{
  "model": "image captioner",
  "image_size": 40,
  "encoder_norm": "batchnorm",
  "encoder_widths": [128],
  "decoder_width": 256,
  "decoder_layers": 12,
  "decoder_norm": "layernorm",
  "decoder_norm_position": "pre",
  "decoder_positions": "sincos",
  "lr": 0.00092,
  "beta2": 0.999,
  "grad_clip": 1.0,
  "batch_size": 128,
  "lr_schedule": "cosine",
  "final_lr_fraction": 0.01
}
Rows from block 5 of the image encoder of a small image captioner, named by matrix and row number. Each number is 128 + 24 x the weight over its row's rms, rounded and kept within 0 to 255. All counts start at 0. Numbers have three digits each. After the name is the row's rms in percent of the matrix's.
After each channel's rows are labels from the 100 images, of 14976, where the channel reaches its highest value: "strongest on" is what is common among them. Only what is clearly more common there than usual is listed. The data: simulated telescope pictures of galaxies.
# pw: pointwise conv (encoder.blocks.5.pw.weight, 128x128x1x1), inputs 0-127

pw.126 098:144141105074136130148104128127104106090102097145089126116169108128167133116125137098125100157124103113120128115148182130096133133097116061164132068125117103118099186115130087171131107137086138092115142130106185111117104129122121107117149155114146125155110140119145109112120093139133143129118138171119119102152146193112147135131170110135136119111161122133150136104108084145143104128127
strongest on: barred spiral; winding: clockwise outward; winding: anticlockwise outward

pw.5 098:092159121087104111160177127089136065144140133160121124109118128113139126076166134119104105124151117134123143135117163148068109133123104134122087091081089118148116130086104122136160133133149148106082138137147162125129083143127117096165112110141136113107168127101132106128145102158135150099105147106153103127155116103134124076139079164129161113116157113108149163116133114144129140104122
strongest on: bright star with spikes; lensed arc

pw.46 105:068156107117138132128166155102148133111082156138099105136143131140078114129128162105176148162121125138091092141125152121130114127122130141140131108122168120142121126138201157144152147079178123136125163108133146142092131111084115127091114150147128149099123127120165115113059173128145118145115118120136141123148105129108090147128115180134105108122183120124151116112126131100157149107137
strongest on: barred spiral; winding: anticlockwise outward; winding: clockwise outward

pw.35 100:090124094121123136101124129126165118130109099100129118129120106134124138103100108156140094144122139116091090129147125110120116074151106091114147099100142159132115109142157171149137087131179088151140089114141188117109114172138103142154127091125117146131076112112144158098100102181138093148166129104165160118132143140116109128102131152128119120107122127078118110106131093147125165122084
strongest on: barred spiral; winding: clockwise outward; tilted

pw.17 096:130132145146119123104115105098122112099120141151120125149160149137148184109125109119106124111137150107140123081138154132140099162152119096153115123108112087099117159130151097122127066155104121147121106132122170100146180139090039105118097137186123153142080170121112136097120163164148152110108121131130130136139139143139141094126105134109130158126134101096131132126135160179149144146126
strongest on: barred spiral; winding: anticlockwise outward; winding: clockwise outward

pw.10 100:115104092169103114081129129156146134134123160157135132102112105099144145102076067132124126187136117118116116118109061126161112135141087134131117113148156147142104135132128108133185134096140117148126126130143145127145177132150154110139110143158075102137109150152101125124126106100136131134124170096109122166102133119104114153089141119131159132116120113159064128114181134136125154106102
strongest on: barred spiral; irregular; winding: clockwise outward

pw.94 102:167123130148164133155085128118140123120138119154101101097126162093124128144145139099129095094115107119147162124124127173108152084128114124106154074119133136123134095124102161107129139124135136154141119095144116106120134128157164143183120122114151080178122154106124165122103114146100071119122161126130153121109103075119140165071157134122121104120105142099098154155097146129117105164086
strongest on: bright star with spikes

pw.63 097:137090089114124114094170134122156181146144166125170130103112139119071099144170083101159155105092153127104132106133150148131131111149133104138159137144105129166117122142142141098101107128104080117145165102164136135100127165146105134117136152145073145123143155151086129119139093132162138132158082129091103134160124146100123091116140139149146096160134136090144115090133116125140146114138
strongest on: barred spiral; winding: clockwise outward

pw.56 106:135146145102141103096132093139129091121091143144153143153131147142084105094193099114080121161127149138137138129103096141118105140097168152108144117089112168149115129089107097129143162164143124133120134129166109167122091105059146123138114103147127126129130049131153146152092119126124130139099162122173123158134101114105133139090123134157128157132100135113136133139113158109134153126142
strongest on: bright star with spikes